A small model that answers yes/no questions on an image's attributes, trained from scratch: encoder norm batchnorm, adamw at rate 0.00074.
Rows from block 4 of the image encoder, named by matrix and row number. Each number is 128 + 24 x the weight over its row's rms, rounded and kept within 0 to 255. All counts start at 0. After the name is the row's rms in percent of the matrix's.
# fc2: squeeze-excite expand (encoder.blocks.4.se.fc2.weight, 96x12), inputs 0-11
fc2.0 059 [171 127 121 139  97 141 120 122  81 137 104 157]
fc2.1 065 [176 158 115 150 133 111 137 149 136 143 105 166]
fc2.2 067 [113 156 111 147 135 128 146 180 166 150 137 117]
fc2.3 068 [116 116 133  79 124 145  78 101 134 107 138 133]
fc2.4 112 [127 122 110 160 140 115 135  83  92 102 136 160]
fc2.5 103 [101 126 137 157 136 110 127 170 180 112 136 124]
fc2.6 091 [123 135 132 150 183 145 160 148 162 126 108 124]
fc2.7 093 [ 82 137 145 121 140 150 107 111 135 123 138 181]
fc2.8 063 [129 124 166 102 151 177 131  92 147 116 123 124]
fc2.9 094 [115 134 145 109  80 158 129 103 119 145 169 116]
fc2.10 092 [141 132 165 146  84 152 127 150 128 121 141 171]
fc2.11 080 [159 114 135 125 116  86 100 138 137  91 101 156]
fc2.12 108 [112 147 127 137 127  89 124 178 164 120 140 152]
fc2.13 119 [151 132 116 133 126 141 186 111 171 137 137 147]
fc2.14 098 [111  95 119 142 141  88 134 156 166 145 134 157]
fc2.15 089 [123 158 147 151 137  91 151 153 149 148 142 166]
fc2.16 105 [163 128 126 153 158 113 116 126 181 110 117 105]
fc2.17 114 [124 179 155 129 122 121 170 112 142 139 102 147]
fc2.18 061 [126 109 108 130 133 190 150 104 153 142 111 134]
fc2.19 085 [122 166 103  94 114 148 107 141 155 123 160 155]
fc2.20 078 [100 150 150 108 126 140 102 126 125 188 142 118]
fc2.21 101 [128 140 162 156 134 164 140 131 142 182 142 135]
fc2.22 106 [144 125 166 126 134 135 102 154 154 169 157 152]
fc2.23 142 [127 145 136 143 194 137 143 139 149 153 112 145]
fc2.24 084 [125 135 113 109 130 142 159 177  91 129 104 100]
fc2.25 129 [143 140 151 176 139 150 128 158 162 121 150 150]
fc2.26 089 [135 131 185  90 153 127 147 133 152 139 108 134]
fc2.27 094 [116 151 152  98 129 114 168 107 106 124 134 172]
fc2.28 079 [ 96 107 163 151 136 159 106 136 154 117 164 118]
fc2.29 090 [149 177 144 136 157 140 102  94 154 118 125 117]
fc2.30 137 [148 165 145 124 110 176 161 108 141 152 128 131]
fc2.31 077 [126  61 123 132 151 119 120 163 137 123 141 137]
fc2.32 094 [110  81 127 119 137  90 130  94 136 120 154 155]
fc2.33 088 [145 104 115 166 115 149 105 133 168  96 153 124]
fc2.34 138 [146 147 175 122 136 130 167 130 165 153 109 124]
fc2.35 084 [ 88 129 116 164 127 157 144 157 128 137 136 170]
fc2.36 122 [138 142 153  76 130 160 142 124 104 121 111 161]
fc2.37 086 [109 133 140 136 155 187 149 133 154 158 136 120]
fc2.38 097 [151 162 140  88 144 137 132 109 111 162 122 163]
fc2.39 083 [149 177 151 143 162 125 141 133 116 162 121 152]
fc2.40 110 [145 168 163 114 146 139 134 148 116 152 168 150]
fc2.41 092 [130 139 115 145 137 137  73 142 170 153 149 140]
fc2.42 098 [128 133 150 153 143 148 157 124 174 151 163 149]
fc2.43 086 [114 100 136 152 154  84 116 151 171 132 115 121]
fc2.44 123 [155 152 137 143 149 152 156 119 147 170 144 159]
fc2.45 137 [143 145 166 100 158 157 160 135 162 137 133 137]
fc2.46 121 [174 106 123 148 128 154  98 145 158 116 159 132]
fc2.47 073 [145 120 132 141 132 162 103 114 166 164 123  88]
fc2.48 106 [127 167 137 172 156 102 135 140 135 121 166 117]
fc2.49 088 [126 137 166 106 174 122 174 107 129 127 134 140]
fc2.50 083 [153 113 124 178 115  95 122 118 140 135 156 162]
fc2.51 102 [125 132 129 170 155 122 158 153 170 141 158 129]
fc2.52 098 [ 95 122 103 168 132 120  99 153 139 121 121  85]
fc2.53 102 [144 175 129 148 130 116 161 123 165 131 166 119]
fc2.54 088 [ 60 134 107 119 154 123 132 115 149 112 119 139]
fc2.55 093 [141 132 122 123 127 186 155 136 161 161 144 127]
fc2.56 089 [138 116 138 145  84 106 105 124  96 104 126  86]
fc2.57 052 [ 76 136 155 130 103 129 139 128 122  99 161 156]
fc2.58 139 [157 144 142 151 125 171 148 169 128 130 159 139]
fc2.59 091 [ 88 164 166 140 103 140 163 138 140 124 128 141]
fc2.60 110 [115 125 143 120  89 154 139  87 119 154 116 168]
fc2.61 126 [162 174 140 137 131 132 157 143 157 146 136 160]
fc2.62 129 [139 105 113 189 145 117 141 139 156 142 153 129]
fc2.63 115 [142 165 148 164 121 162 121 159 153 147 149 137]
fc2.64 136 [140 137 168 133 162 142 142 128 185 130 113 130]
fc2.65 095 [108 170 136 115 101 103 157 145 131 153  95 146]
fc2.66 101 [142 130 116 179 135 145 144 145 141 106 165  96]
fc2.67 103 [155 146  99 125 157 154 102 163 136 127  89 126]
fc2.68 091 [149 145 106 120 122 113 153 121  91 169 154 159]
fc2.69 143 [144 136 159 136 136 161 152 123 152 165 151 164]
fc2.70 110 [153 167 164 138 158 143 154 138 119 117 151 155]
fc2.71 061 [172  89 154 117 159 116 153 115 107 133 141 121]
fc2.72 073 [ 99 109  71 147 111 109 129 135 136 107  98 133]
fc2.73 109 [128 152 138 119 125 137 180 121 171 161 143 140]
fc2.74 085 [111 128 115 165 157 124 113 165 139  86 101 133]
fc2.75 102 [126 138 167 111 133 139 154 109 138 177 106 156]
fc2.76 118 [123 142 157 174 158 150 108 160 137 151 135 145]
fc2.77 079 [112 189 151 139 104 139 128 138 141 147 104 149]
fc2.78 094 [ 96 138  98 148 107 116  83 109 100 126 148 109]
fc2.79 082 [160 118 113 159 134 115 123 164 166  88 131 134]
fc2.80 095 [148 139 147 110 151 118 157 170 148 150 168 126]
fc2.81 061 [137  93 125 137 126 165 128 159 131  72 127 130]
fc2.82 104 [124 149 159 131 120 176 135 136 106 155 139 169]
fc2.83 086 [123 160 143 107 156 137 112  87 145 116 153  92]
fc2.84 102 [142 176 136 111 135 123 135 105  93 163 155 140]
fc2.85 105 [145 106  96 111 177 117 114 157 136 130  94 117]
fc2.86 105 [162 133 142  96 149 167 130 123 173 150 127 127]
fc2.87 137 [123 132 164 172 147 162 139 134 124 135 171 136]
fc2.88 071 [133 137 164 166 145 107 118 123 149 109 172 106]
fc2.89 119 [166 153 141 146  93 139 154 121 155 157 117 152]
fc2.90 095 [126 144 126 141 172 152 142 161 151 137 171 141]
fc2.91 126 [136 136  89 122 139 135 116 154 130  70 157 120]
fc2.92 118 [148 156 104 115 178 160 115 134 161 140 124 127]
fc2.93 092 [112 124  98  93 182 113 115 132 160 136 123 136]
fc2.94 093 [165 139 149 103 124 144 121 126  80 168 132 122]
fc2.95 087 [129 154 163 103 109 129 163 113 104 161 132 157]